{
  "model": "autoregressive pixel model",
  "dataset": "rendered made-up planets",
  "train_examples": 195000,
  "image_size": 16,
  "horizontal_flip": true,
  "levels_per_channel": 6,
  "vocab_size": 217,
  "arch": "transformer_decoder",
  "width": 192,
  "layers": 6,
  "norm": "layernorm",
  "norm_position": "post",
  "activation": "gelu",
  "mlp_ratio": 4,
  "head_dim": 64,
  "fused_qkv": true,
  "bias": "all",
  "qk_norm": false,
  "parallel_block": false,
  "inner_norm": false,
  "positions": "rope",
  "tie_embeddings": false,
  "init": "torch_default",
  "residual_init": "none",
  "optimizer": "adamw",
  "lr": 0.00099,
  "beta1": 0.9,
  "beta2": 0.999,
  "eps": 1e-08,
  "ema_decay": 0.999,
  "steps": 28800,
  "batch_size": 128,
  "epochs": 18.9,
  "lr_schedule": "cosine",
  "final_lr_fraction": 0,
  "warmup_steps": 5760,
  "weight_decay": 0.1
}
Rows from block 3, named by matrix and row number. Rows with one number belong to one attention dimension. Each number is 500 + 25 x the weight over its row's rms, rounded and kept within 0 to 999. All counts start at 0. Numbers have three digits each. After the name is the row's rms in percent of the matrix's.
# v: attention query, key and value (stacked) (model.blocks.3.attn.qkv.weight, 576x192, the v third), inputs 128-191
# proj: attention output (model.blocks.3.attn.proj.weight, 192x192, transposed), outputs 128-191
v.96 112:510484515501539527532528486478451495519481495461511479472540409499502517538497532461519481483512537516489503506512493524548480529508482467483499523459495539519503483509541513472519534484555469
proj.96 106:529471504520461522528446507462559502492531480518438506492537432477475513518492529514470481497505471530526516522499497454442480524556531499546475492574509491506518464476519527490504524506521493
v.97 110:510518514487544475520516458504494490472527468464466507528508511487559471498507556479469509471495528508532437483507497526540486516479493531517499464496452501507539490489482535438470532506468476
proj.97 106:517510493495511487505483471485541450508535544495515508487496518473499500452499449478514526562510528538504504496495481506532490466483481469524461471541541501512494499503524487512514502510520455
v.98 103:508486538486508472462511496494540509533534468520496516519507526534520477502518518529549460502485541487537488511498537507443463483477555506553509471470428475460504512511468496481508523487478546
proj.98 095:424508468501536483523503500464495505484509536510533501483434524524480497481515484514535519537518512491521491511486515528530518504490484472479454504441551510510484498552500461516466480486521512
v.99 084:518490508480474502522486433484506503475504493528499504519521479514531460524522505510522508447451544491513468499526503509534498467482490503498519481475535511514495524478485506512541546503518482
proj.99 081:492493511509492499515490510481475510485459524526504493525528472507550507473504503519505519463524518517520503460515470496487551532477531495545487547468540492520528491486518523490466513501534463
v.100 089:507539442488504488529471528499450512518494476493521423492505489495499497507477511474488493494508512535460515502487506468441481528502495453504471525472512473523522525474549505547506524502532519
proj.100 093:482461492492528526509533533516512477533531518525519496491550494466500497502495551481508463502510496535504476476499521541491485542577480495481546499508501515487507481502498487475524538526488487
v.101 087:484545492511497541520508520502526471528464478512489477510457507468463515508515497488542515550533472525471521492503501491492517535500504473465494507518506484534500516502518461495507493469505502
proj.101 091:505472476456517551476478538527484484460484480454444506492512497484511491534516544472505507505515493490484456493512468484471521474518512526458519519499456479486499538530547485498505532475496476
v.102 080:474470492484493501508556452515536486499523501526491588501518536495483536482495524498522483501522509473571478533471522464490498518502510525499474505469508514503487478517520477475479503444527494
proj.102 092:498515479537506485502491485502509549504535503544517513530461529516519511515485521537510520531510474490504513496510483495502530491469502514504493499469498541505503505509513502502492505451492491
v.103 123:517472486501497487495493526486511514500487513506478459532493473481527531547496409469528509485483501473565490477500525547484494477512537503541492497485529456565497530466458504507458505518480485
proj.103 123:494507455502510537466519480512470485490413493483490480495526488503509514485519545505516553470512477560501488507516476531550546466438463510503534462569497512483512539496543457496502549489493491
v.104 091:507535500495484511515464503477452531518503486493531431480487484521451481489473519492449497491488515540468521497496510529550508466487465479465481516506472514470522493498489533526489521565478478
proj.104 096:517515542522493475472505509526520496461546534513509476518522489482484495459522448488486488487532505480520493497488508488460452525528487499495474479524508525486524464475504510466494491554506530
v.105 096:491535512495488488549492489487489465497507470471481522488501485516512481476500506517484506486536516476513448496501516472575538510484469537467519492479495501491498508516498516508479528498516434
proj.105 092:507500516522466514500468518501509507463523520508506487508495531489549529502522442480520558466514469496500499456514465454466540497477468519526466482481534502508513446498543526500473474488549501
v.106 078:461515493486521473511510484528520473479536500458557542473483500481497489472513450439497503526533508515511530518531494449484478500480519472513486527476515510450515494525543453513536473452492484
proj.106 083:472487480498474523533520495513484517463581486526484532536474524493527508533496513524519496553514470508500504465528498470478490477539523511452504486481501485469505454503503482502477512486480505
v.107 073:516471501502543431440506527480468528528506493506514527515488498525493507525526480471539494518480516530513470497484512526544475517509588482494510506512526545499551530538482482489538500530473490
proj.107 069:460533464496466484503513485511504527481466492491463512516482495521494491510507508503492518498454453492530513534521462480532457493491537480517447531478529458465513492530491452496484485526523486
v.108 092:512519437518538469512522507510486476467498447476534518566546513505498501495546507491475514483501485508515498483512462515534494518496535501491500475492502509478546510474501499482470541502519448
proj.108 084:508508499474489522498512511528501494518508447483510484469515512490497536472433502503530481551460466521519436481528517551522476518514516477568515525483500480489505512482479507500535492492503462
v.109 105:509504485496492513528486538496488484405475539482482500480511514508516534461463535464479476511548485476502501509517448536451533518478502492524499556510490488501460516520540533501506562514486489
proj.109 098:519530513492471481493490490523502470531521482475484505491535470513486482505487454495490490486484495510521570492455541527501532552475510462538493464545519539507479503487474515497500461501552544
v.110 100:489466461511487527470508453523498477544447503468442494498489530511430528491464517528472491506495498512534467545485506515500495496487510465511496516488530499487501477478516553524520486497462520
proj.110 102:503530548513524477491487482488481487470506532477501492512474483456512520493500469490500503511500511529517527524526488479485512451503488475480524481468509546509488518499503541470496516494526466
v.111 080:519480516534447526511462533482475513471460502515482471514522487511524521520486423550484503466478484504553486522486537510513527482494496504491475492513502504493452524488452511481470505551475471
proj.111 082:518522492488484506466495466516460475516409467476485487499522509493486480462529504493496518472505503505502490538505501496523520496413476510499468497509505506519527518527504536490465531505482540
v.112 085:485522507480529492531490512515502477498546456488453515505511497522521477495514533448467497504498516528511466492502496473485506481489508479508509513513480457605497506530519564487462565423523502
proj.112 094:498469493490547494497463498551490496519533468508531514498515518446503533504501482482499513542489520560482471480506502526521536497526503499527521517486495518503456512499522477501519460462546447
v.113 088:489468522505494506462478481515501489522526502542512527482520471500502509512527496504490521515508487475464509503479499487486524535492516531439487445504511529448444494509492466475559500492515481
proj.113 084:479486535495466512487487514469531527464507472498480504488482489520514500514494545536480489461470477492492482532513502485487540512484515521497454502495458427543505464519458532536508484479475516
v.114 082:500453517499462484465510518504452547560470495495490464463493472460482541477490511515545490549495489496452535515479489494505507561534521487468463490498504521461476512479523470530480479541486506
proj.114 083:499499512531521455484542518485512519508511489530503495487517466508485491500496537500482513455545425498506497493456517504465490579466472504501502518485513527491536494481503560496536512525466521
v.115 103:489541540475502553541522511496509513551453508437466483473480475488495527469478503492495492501483493520496532495489542496553494504507539482450478492508509467521485509495496491495506496501472433
proj.115 097:531504508508537502474490530519494510470507497537500491530480481537509527527488454480503537479536462489489490470513477496444492508466443543490530477496502555504515516472541493452527483499490494
v.116 073:485528482513519495513524500493553500475526487493490593500476533469488509484500594492527503511495498514529491519502492506442503543509526526484510510517505509547482498499546494483517514433518495
proj.116 079:517486509502547494512495538512507529526495533509511522513487511514510491515470522529525467527485501490508529505534491496502510521498534504525499536465492521499471539536460488471492465444519447
v.117 082:503502507521475489499491507469502528471524476489489441511494480498518478500480488525482490475473519493481474482499495557531483443471463528537513493475471484464488505483509536534483544573479489
proj.117 088:506544535492505476494531454482505499541477495498530476493527474504510523479507444537495497505479493493503490502505508519501463473475490480493496487516535474511514465511491525511491479542488535
v.118 090:541506522475493526504479525457535554518526477507503471496488486501489482549497552506570503535465507495497548510503516548525533483501480519463480488470495511483500522469474487502493487559501529
proj.118 096:486504531530535480449497509490491501446442526511524503508525473537517501468517475501497503466546515456507494505481521475480509549482489480512488486518481502486534525508507470481520489508458502
v.119 085:492518505486484515530457473515492469469555516521550557468524507521458485491500474497442491511520495515471521484526509461439503464494443499510489524514529494492514484536523521556505492469524538
proj.119 088:476487530504491517532482488543481513504569532524525515539459538474516501496508498500496445505497542476496524504511542499496515492554542509493508535460436491532468481485475523524495501495501508
v.120 105:515471447473504506496459507482522482486476494513449513530518494535576500545516480500488528491507484506516454506491515501528500471496535509510520542498519487567514526457464485495540498492472477
proj.120 100:468543532502506500504447495519503487510424510517476487471537513515550487503483433514498516480467510491499504488538486533533517497517510501526519480504509501471471520531479482476501517469504509
v.121 117:512547441516526494466490466514534486506478518514461484498480544508518525505504513493496532513495486490484490535473496483419480527489532519493479502507500469560519484479521469518525502483477569
proj.121 114:501479517485553525507501512477506456539480498476503490474509500465507481518483521489523484479495511512490447509500477531543507491520490498513550515473477519468503561520479465496504506497498468
v.122 091:507490504501518523495514478465475493487494528481480523515524482518545508536485463477495518499475486471560456500517508526513493502511524511503505443518476495564514476470450505522455482495501495
proj.122 089:503467475502492457496477442497491500518483474578522505517519529504493509506484493513510522473520506463475495509503496504502462492481493531498531509556516509490490513484509503538549495497505500
v.123 094:481530513501505525487476511438499520494486501514498480537504444474539556531510471495527463505511525512511463460501523543495500504501511503512462514483480504544517514552507485476485484499484497
proj.123 092:507494466483487507503465461482542504505470497505447496514529477513503494447538510526528492534505523476484488545505472510525506483498542491504506503539464481494500533515518449524500516489521499
v.124 092:504525520493526485530477500493496455432471526487520514525514488530536486478505411541465526468538489492522454499522506479503459487487508478553503503483528523467546512498516473518559519489492473
proj.124 090:486500475459453553546516489490500480486511506481441491499488548526519501491506497481512506505501510516502509477508468494490525464503492519474467514485525482502483469487519496508456526491510513
v.125 097:489477427504471475493503483540541515515540490494515532498503535492429451456493541437507469529477497486470539497516495514505558513476468536445513511498495470462452497516516524502436516512527502
proj.125 089:543530556536510489472538494521482502531533464489559519527510491443518528512465498509479506526472485490493489471502555489527501511495547464502501492471475483518518499515471505511493463501538482
v.126 085:504509449517498511461541430529496501532519486558521522512520548501471504491503502479492482517530508494463496498495463496510503518503431536495519499489519500447515469477512482517502452523531525
proj.126 081:522534513505485541510518539465523533512567541488497492481506518468505503521471511486502464486441497440507530481492504496533471494557556465480502500473500484506499475501502511541514496526535483
v.127 103:467541542480527521453490459498514486536505461501469522483511482523513477479547567528486519483458504537476499512494522475505503457509526504461495483522503488508548477537493534513524487471476537
proj.127 100:504504553509545461517490515477521521521533510504511498494453509502503529477495471491514472528470527514500441522510511483487478479558485505498523498434467502478474528484495498536518482486485483
v.128 127:514486494509486471498495456504514521523514483526515501498487509498480479490494516508464493489504479474527490510490498490521520506505502541481490515476461558433498478456478530532450493528479483
proj.128 122:499501493502488518457484458491505530526497528520490492485521421482469480496523512512508498499500516528516518476533502490477511508510544518510473456523515539497504504507502473473512464517510538
v.129 102:524460496501498489550487512515498447502477480499520508476482571499473497525499476483457527521528474485537524500509538453473527509505530493461488490518483502481483459538477520527474467499512526
proj.129 093:476482529489537489459564512499478499479482506545525488519503440520485530505489519490532510473501475514464497496494482478489504531471505502537491509509516509497504506481520445516434484508501535
v.130 110:500449511472487508514500505498478503527482519464512456491500442452515505492497521447412501492478493521451536508527493509460504530539490489476480471493531469503470475452521533515476473514511476
proj.130 121:477538509520502487536473467494513486492486489554483505496548530518506497510509544516477508488491467521515528496504487523509510483478508498490508516484437521488519529463494501464493474511533471
v.131 116:513474487490477518490503530501510522506521487523558487489495507459465502473492480443512488492477496487452532507510511458480550554513476498448470450479510471469515498501518520539488477527529485
proj.131 112:476509477495525539481549523528539480518474512519462496504504520511566499503486533506498498511515537511483505482468464514479497504483480501481512474528502481526520481489485490464487456512507502
v.132 095:498530501524489447523481501484486510454506512481493495514533463521501510475471542513536500468520514488554508503496467469495518526488523541500463509441486546508484531499518488533479543524527451
proj.132 095:459471466528464500489477476511559477554533525473549487468514441503489494486502474509519470518536514517521559508518496521492447520578518504466544509484548490527481489522489483491524439499521504
v.133 123:480497506459501464547516496523518537483520483513531492483529494542476507487464469445593514502440503512492474535495491513502492531497512511480481469461511454496520537491525450527488549527501502
proj.133 114:467495454514488489473492526479505475497483489505478492494486523495545472471521475453527469458485533514486523483484483516487462524475509475476514499563476518497515516559513480463530462488478515
v.134 083:512525481529493518489501474478530507502490505522505415491514534504481532466474496520494493505461501501465512505502477489520498456507468534475501488504456523474538500512492520521454523596475454
proj.134 099:508496470484494480555499518503476496530512505529471533508523502462505477517533537482484532506516470509515556508486508519495523536537529422450498535438508508529463512520507504496515513459528519
v.135 100:472504492518514508485528499461530507527509501461487491473480509482509487452499512479553461504509534512509430515490520514527508534478466506477508515445493477515503503486524495477484547494500490
proj.135 101:527489483509504496484507495452522488541476492465542492503537551519509479484495483496523500464485507480506531488493486507488499517534509516496497517476491492496484525543506477523558524508494501
v.136 111:486572502513495473521507485477518495526486518503482500515554468444514549511514526497569478488464499513480532500536495548545492509512479490489512511465538471527489509478489430506529499498479464
proj.136 104:533473515515490504490498482512526463525493502502524504512481529500500462446548495522484519502523512540491524524483519503488505553565486513471510500488497467483475519502510552502487504492495452
v.137 124:514503527498540524506500478515539470487516514512481514494480546521512485496500542550482501499504500498529453511490494504497491420481488534537510492501445527517528485458457550472499518494487518
proj.137 130:511468526532481480496470525482472530502494508491496504497508425487454475485501487474525496488489479513507515496528495512510506494535509474498496495461503533504499458500491486473525546494477536
v.138 107:508547509523488488515494484475512464531494509479523507522485464548515540516482501473540467507502540525492514490505516514522479529487472483483486507485521431504446487481500521536479497498528479
proj.138 113:511463479511507513457494522494494480504466475477542499500513482503501496473500508535509531462471498497497511517459529492502513507557497526456521515510521514501512550485490479474442510495536489
v.139 139:500513447487510461490522490516505489469496478520507512503490515543477507513502475456508511508454537504499540457526508506537512522520486478470514491482499457457519491560508463509498510479531477
proj.139 132:459531485448501536457494522545480505498479497534535496515549523474530500500512495526532490491485495444496452473484512452494518483462465505481524484542500506491526543490520486495431540518461578
v.140 103:480536484489490475499512517503532496462505485479521508485510510515511462513503515492491508500494539502514467472519495488524498512489467510471512516492495493506498488540521464492552548457506534
proj.140 117:474536528464528528459473496477530494468476499479478487498505568507562558483486514481488495483525529475475476468522510489492488489445508493502519494505475506499488526544483525521522519516473500
v.141 094:532495486494494501429463522459468530510471530491489504518520469574516492488491516503516465497498514506493525480502527477476502469511530490494466526483523476460489530469454527524520481536493535
proj.141 091:507474458521495488488517517517471521513514504484477513503555470513456533495508509546491555489515514491532527491476518511500505526532503496483477477494498503496534523485492488452451531508520497
v.142 137:500473510491511468495495441498496478465471512504524509496526491520537485481516501508499510492488524491521498497538479461517506433498514515523497532497482519480528482500475470515539519474537463
proj.142 134:469528530501497489496494462517515523510539491537481505504559494444435511516542492467499530497538503475490458472570482486457500480502483523484500496453482505527500485499527500467499513491520511
v.143 114:476488524478497537533520433524512494523519500514526497478496511429516524500500496497476508475465516497514536553497523461478479509504486483511483493511492463493473438465532481500518500487478511
proj.143 113:494525499460483499466514469471485516492482511487495489495468528500495464506504537487510532481514511531478497494541481516494495482478494541507489495535460511520512540517509470481498493501502461
v.144 114:485478543491522512505472498525504542487531519480513526511480487477532439526517548513439499495492502492508503489494516512479505463491486490524511493523481574516462453483505532496495507472510513
proj.144 129:514556518510495491509481445497535510517498513466491496488506479518482491502509510524473516502515539513514453500571433494473482456495492523554481499505501511511511493461497480514510480517521492
v.145 102:495487524484509556538502510475520485489504521486513502482506465438543493458513477521505495432471492481508468516508499461453489495498530503521520500506538516481521492490509507502556500489499452
proj.145 096:502496518546517482506483479502526487491502506497529487488577545494484487521518513523518512475537460478520527498511463504524474454471459518511533477461484496531469466507531515490513520498463477
v.146 117:506467467552492487519518510512510493538521483534511516461502525445481523497480518487524527459524495467573497495490525487508508499506506500470510514491479487493503491478492484505424498487492499
proj.146 113:459507487493497488466544458499544508501506520506541493515468440514499496500477488465509493483514507526470497473529535519481497525506550542530509484536517478486518493502508472513517487495495495
v.147 121:487492498491460487497532515498501521491526477506524492501524500471503524443495517459521465508471526497452529500498473550539500514500518501485492517488503465490511512544504490518507567496508484
proj.147 119:509532438506527521513513471528504519502455525527490515508495562447478497495536534521482506494495534481510522489540502458497471493503467508430483497505548490547501541540472557505520482502541503
v.148 112:473507470508499567536523466488538500487494500510494520496504507418493490460503490475498498452467501481524538532527512500462514439519526529505482485509497479509506464496484510497504514507508452
proj.148 113:519473541513465457513524472497478490488503523514520481499504511466501489531524533494505522524537484483498523451533472476508482471502510514503523493499535489515472470500496548514523492493480489
v.149 119:503524493534460474475498501528521516503491461520502487501513513462480531492475523533494497516526477507498511525466486469500524533496457526509471495481465553474504500459506491510439460530479528
proj.149 123:503451478464471530518518562495500488520550533467473489501454485506543495473462505462495498526520518536509528475462503521470520550526499451466489498488515493518492477506481486502504468498486469
v.150 099:523484496526521484483498513481519490520485506511463487495491564529498477501483460533558505514496502510548426487502500521475482443468533545524522507480457488536525526449465515492482564518487517
proj.150 110:471462509535493489485491512483545521518537489527499508534495451530505482496511460473525462475454524517478512491502511506522528549497569499489498500477491494494497460548512479506552519462461538
v.151 092:496480468489495459493511514542474493438512521483479497494485507477504473472510501463400514479524518493498499471513491437485546499507477528451511529536489512504473495557538521491485518505521482
proj.151 094:469538525453549542511481470530519506512496537552500500467541478511511541502504511527505478521519473490514493473533483477497509474508517490519509498459501508498510521475474521524507490516517536
v.152 091:478462506463493483518501484504469527533530511502498518503490465429492485522502496500484523480479488491508472552470499557510509549509514484533503499477509545490501475506521485484505528453525505
proj.152 094:492534500511499514482492438480535520482476520508500484498485521505500481479520504479496466489489530506504480518564456473504471463460466569542455480547469522495522524516508505489517475500489538
v.153 086:499580507526480515524523482489526477507516502516455492500531493510491521487471511529495512435472520477493466493486472492482508495495464570483486490498499563499532514509463545475518516552499460
proj.153 095:523481477507476511548440499508509507486487507501509523500509513431497494500512536482494496521492470499517565498525514475558511491531500484467512512464514493520457479520481535487535536483477553
v.154 081:504481503482507452495518523485499507514478512512515529501534514473534505520514501481496494505529503509520466485511549489476501545512530468494553529504538498488491518489490475495498477421499516
proj.154 088:469523476502490518465531473500555519454477482503510489499526489535493502473478452524522517410500507490489462510510495494522487472445476554534485481539463515465524488527524472534486532545469529
v.155 125:503558532496513502501494500454531465451517495489503512473488542553504478510512481531571465497499521472521495479509493503492492465480483524522473476471481476522480507501483449491560522497490524
proj.155 127:522495545514484492475481521482488491520509495460515502492485506470507516496504537534469512519494516482487473530520484536515517547506509502487482528478486470512473489512511511522492509487506504
v.156 124:507493522510484532514483482510488489484497524527468494523507476487517520516484490482420521481496501500485514494544508562515518519519501465496523525509520528523460476518516531506508489510494444
proj.156 113:502538511504529516538521448501505507511496470482507512503533481497465489491489517524497534518527534541539527542508465452491467441507485558503548484513518541506503483486465512523459542497511509
v.157 119:487489509536469468497486510507497507489486488503519524506507461451503496499506491548502486498537484462516513480508510499533522458481493510493502525517501555437483524523470501497461495518530464
proj.157 114:508492518503512509528511514554489457519541538490523492498516486464483483483511476517494486507547486488514454488528486471477500497556469482510468473461563488523494468479500522496514506505519479
v.158 141:467500533482502536502493465500523520479492475495471527477500487535478496529492471519486517487481520484529456546485522480459507510507505508520484486484518498508509464468506509517525495485487518
proj.158 123:541492521492475487500476562458446515485512511463497500491504520514486547507485489511507494538502507482509483471489492510527493493471509511517498497501481524470497522473529486548487481514451510
v.159 107:509544478504515519508531520500530472485517474500453501499468535492479525513468501469521539515494517511496456475489477505518502532500498504463492474486483477544531507523496529468491512501471477
proj.159 105:472482500481514525477450538493490517506442517523527497510492490496538512475501504514530451508413512499478521500436537477536511509506509470490530504501512484460500531514507494519482514498458584
v.160 110:522510506494492469527508491528513478463497470492469483507501520521502478514495523521400498511483512496505500475522480523517500479487490567517470480492480505508474470510448497479485518488510500
proj.160 109:466543542510480513528464493499500547489499511525511516506488453470475491471508562487524490542487514501486506463554511470547506513478514491446465530473495475528499501484466555523522482497518531
v.161 121:498537499482507475505504489504501497431497499501485487491521446520498489524514494493488522461480513490527498474491492523518496506514485506498487502474533523482516484529519470463525480513524522
proj.161 113:452534541497474491512478431510534504497507502516506498474534515470522486491504527481505490487529464488509518510526503503520446488518505515533544522493448512468492489496505520489530535487467500
v.162 102:517501506522498538497490498500504496488500501501487510546472511454498477508504479515501500517531453452487456493494484522495520482478473547494490483551520499454471495444497526498475463512524484
proj.162 102:514481544523488468529509475487499496533535471494510494519493452470485479528480515524508504529477510524513459487526482511490520498562541522523476491513538486502497449475483544522540473499539485
v.163 126:488448519499468469535501505554510531498564491508482530508492466459501489499479500470540492513489496478497471512455494509566508505471481478482520518494491505505478519524499534504474552507507507
proj.163 131:506495464501519535507511481492505494508477527427525494497455498517515496469483495487504501478526535541505483514547488466468447477527488498500488485528584521513514497522478503508523513506489499
v.164 122:497468516471537524513501503505463515478514535481460495513515505467536523471474509474526530468487487493499516506513479402485493473523533482465456489527531501537483526518532488504539488508459490
proj.164 111:468514498505487479506497465495504480536497511479506487498502476516466489507515485525534496542523514517504523514518486539486492482519538489505519538465483472498502522504529467510513437513523465
v.165 130:496507505503488508501507525505532499547475484496542469501490521476486535452506465483500477521522478499473587495530511486491514515508546520501469509517521436451464503496484443525519448520476504
proj.165 130:512515461542515465499576492498462484490507467529473495521478526506480501497508536533442560494492466500483513491473512514508490519464506462478488496522485488511473513497498522543498459504535440
v.166 111:478448524502496502541502480524553471492520503502530507524475505481499490460505483436471482521501484508493549506520530496520506527487519520468502505514531447460455500501497491543503505512498471
proj.166 114:527500485550510486484519475489481464488468459500520494505521515537504486501495523546511572460525468522517510517497465466478477453464494502518493490498516531498481519485476500512492499502509498
v.167 075:509500522488467487519511520512520500545470504492517483515501505487506519466500527489500485527537494519467517518509473481519471496490522498474509503528497467478488515445451527488434497538505481
proj.167 081:510490442543498486540512496496467490440508475527496510506491488496517475498500502491478533445492437508517536496517524507500507487509515464453476527484502521514474493514453514477532490498538457
v.168 110:492530500529511506511505463480540488518506496489519476513496501505499538468491471509542476495514514498495510490489507459490457443483479512513495497522503437499515508507501498517513472550506479
proj.168 113:531454484510481457507515514493467470528506466470515501496505524471472473531491487484493558471521437477506518496462544536505501506548521475487524519484515495509470475495519477504503508463542442
v.169 094:498514488520483530496496548506487510516487486515463496484508483457449501473488534488489536495507485468492523506480466500494544499502548544425504492541496555512516546527497537479468485547473484
proj.169 095:484529485492487494546492481521505501486505550554486512492492490460524530542519494516460447531498471524514544500505510484521502483518531468483529498482539484489460478515455549511510477491495525
v.170 115:499474505498487506520507521488481525510476510522566499507537522500494505492528407485572494483528473506507467515517498454446495491494511507491512525479523497464521539500502455539506505518476473
proj.170 108:494476499526529482497537470476541453501527461516463492492509515500531504520522487470503525466538500497481505511494500540484476503472533507525508485509475517502489467551556483509551471506504459
v.171 101:461456513488501487498506487517501497489532459488488507468462482484519503506491453494501503510474520487523478504498499542526517511483517539491514487520516493472490490517512498489483527495490480
proj.171 100:522515489485497504492463494515455493492509497489520498500499557460507500536503496511496482489497480477529476506533491461506504458459454513503501479510507523501493531513488504511490505509483514
v.172 103:493545506483483503495511530517535509451511520530507499504483510505499540458483503491574484520489492484499548543513478497471488501486495493520486494498534447477477556477517438512511466526525468
proj.172 103:503471460527487465488480519493485456548493501514517495494461518486531456521529486538470519486476454528500489504493460520497470515503521472488490517499477510507483497496488512499518465484541454
v.173 098:496471473466529453505484490483497503471520523480520511517510505504523453505531511485453474508495496505505504501554543464499509491497454499525529541525510477494480492519476472482544540451533521
proj.173 112:529519549495540520459506464499526479493477497472512489514505525540478517490514544489509552486564516497475458503548457458452501483459443507542461490480476498523515513496502519471487522519514497
v.174 118:496489516509514513501507474494500485526489492539491503487478482525482527535503463504603510482489531478484506496498517559572499467512501491478476484442509469476498473508522492530496465526521505
proj.174 119:494517480524504497466524519525478520532503520516492514498522473435511474491534479554482477523452521501495466488483497498502522503567491550467505475557502498482514511491538484477446500487503533
v.175 075:510528508531476515491515452490535511465539488493503454499489477521481527479490482507494480508467524518469536468526477520531494475478464532516485490480505465478479475507509526536512495587541472
proj.175 084:533476490495500502516495522514467471561530491487509504504510544469502481509519508499497527505538476496531548489461495526480496513573497471455544499472537509534477488491465505470480496461538441
v.176 108:510506486483537494514505514506496507478485495500447520483492500554498474504479476495541527513459518490548468516472496461473502457487546521496497491504451533575531504506478523474546550521481500
proj.176 110:509468491510445479513461520463475522483540508482492495514504495485486556535514477476487465502470508484520515486518483490512480518496556461513532523514536482479500501540507475493499506476440544
v.177 106:491473487488513427485514500499515513516466493489472493467521503500510512472480520483533490499483540500480495476496511520543532519500523514451489508511485479507487514496506483487478515518518469
proj.177 101:477533427492503492505508512526499513486518501500506514527537528504499482465524455509493492466512520486520512464519474493447524513521484491479497515497518471506515545534486482482472520495496534
v.178 118:501538515511511489516483453526504496475481515525490528528491477525505511530509544550489520500530482470530514506477467478506473474489493489543516525501503567488499483522494483485497445492532510
proj.178 122:534481526496449467512478476511485488501502523455524496465475469483477498511507489468483512516515459497503451511544517489501482477534498492558516524505477505482471452466502480510500482504522488
v.179 130:505454460493499500479522506485477506492515495490516494474488525490486493445483544446497493501538505503500511505480494451501521536528528478436477476478482498502541518515546519526464473477529505
proj.179 126:474517472490469489493536496498519505512468506500524498479541486519491518523476475492513498482501487460494521484490504541465499484487522532500512525498506478503515490484507436517503470528520515
v.180 116:493451514517490481516489548510504489508529484518511514487506506482503487519500480460490516515510474498529463481500531556527524512497523481509490513454538453491489483482509516506509542472494543
proj.180 116:494532523553557522469511476473526515490482492512494516525483473543501520468449547516504489525494564521494462487500507479488463527455511554501494491534518501478539521473511517535515478513488487
v.181 111:501515464489478526502476484518500531442537482537487504502532458529474468504465467490488518473423502503533517552471480472464501541513516525502480512466529488512505514476499511515526524536513528
proj.181 117:485483495494454494503482527484486501505520524490514503496497509521518527510496544473506482517499513538519519477494471482522438508494497499476528490527502511501516512531476548473503497499454520
v.182 116:508540547477505463526503485503524488488488471518494482507510517529506503532484490537487482488462493489526516488492526589517468527511488479569478460462488471463478495457470494500470482517488536
proj.182 122:479492477518465520481477532500478503507527480497503502515500492505522437461469516508489507485481490490511483501468486528517546535453508512468448489547473528496530487462508488468457528485467506
v.183 103:496548534505486484556509506500488498480485543469474495485513491544541517476481503508545489479449515477512501469499510505466505438508492509483481494505485526504440487476523505499465542535516459
proj.183 111:465526482516480512527478444483538513532533495486514519472535449452486486526506530559461490521504518494537532514543450488522490485567556519455535507521522492517494494501485491499518532470539514
v.184 103:485530518476480493523495509509518488472477474483494490508491504516500468491489505488471539499454501490503501501504486541478532522511512525461515463494485534483525485498488505494476542538477492
proj.184 103:479534502519506517508448509495481520473511513561471519485523519474553497499511541508491456511455490488521530478525462453535512477451499474473506485498481534488476522515480535486522518498458564
v.185 097:494475485484534502494528451503476465474503512508495514484528502470530502496554517519496494463546507504495484533476495454502434506482494496509533539502486485524549494550479476495535498450544515
proj.185 099:538485548477493501514513490507511512442491517513521483482513535492482484510518473455533487476527471478474485507538536511501516475513461513529478512474491487524496476521525508446511543491480463
v.186 123:510488548487496548515486480481533477544517529491509523524493499474516491539497496515501500518498472480499547519522501535505516457506474458495483483485503492498488486505443504507519524481497461
proj.186 124:484520547530517495524498474505490509523472506460541504528489477499459485476518565539474539497492514529505466529552474455520472489535482505488461510451515498515481505463511538537469528517531526
v.187 109:506486465535493477523501465494497477520502511492547478504497525481481506475500464474498507512497479523510509507532493455516489479485506517434509504509486474495517501509485503509486531526448471
proj.187 121:501475515486526483474528463482502478461502466520482493520487482470505492507506518451532528461541472536475547511518553491464522516483533468484497510487535511514477495556504484484528514492512488
v.188 097:523502488507522472460491505529477503496472521489532485546492502479516545517554561554532497534548483501493515460509484495496478451483484506567482537519513488471462530488473432478486498466482490
proj.188 102:478497502510516498503500523545510494508521502529492483505470448490490456451507459498532504518519502502478447520539516528491524519519474456494475537467501468519510529503541500489529487500534432
v.189 136:516497481503509484452529496487478493530503510507464497501505446476503552512501463537550499483544494476513469508461464481495495514508508531490467495473527492493504551504478493488492449509502495
proj.189 121:470491494507460485518477481515527509505507517506525496500489483467468522513518465518505466505471455510497499527509574539560498531552516531484481511481474471482496497511530502507524476512510521
v.190 104:507506481520497507511494517514484468481492520518495560525475541514489475510520517523464547488552465461522465517482500480483525489488531505500523503544508539506515517542486493489502480435483531
proj.190 109:502512542501499478457507490500512525451485507513504500503465460506492536516469455500512478512493492509487465505528524462524509467458481530538474464523507491477508456498501508524508496524485553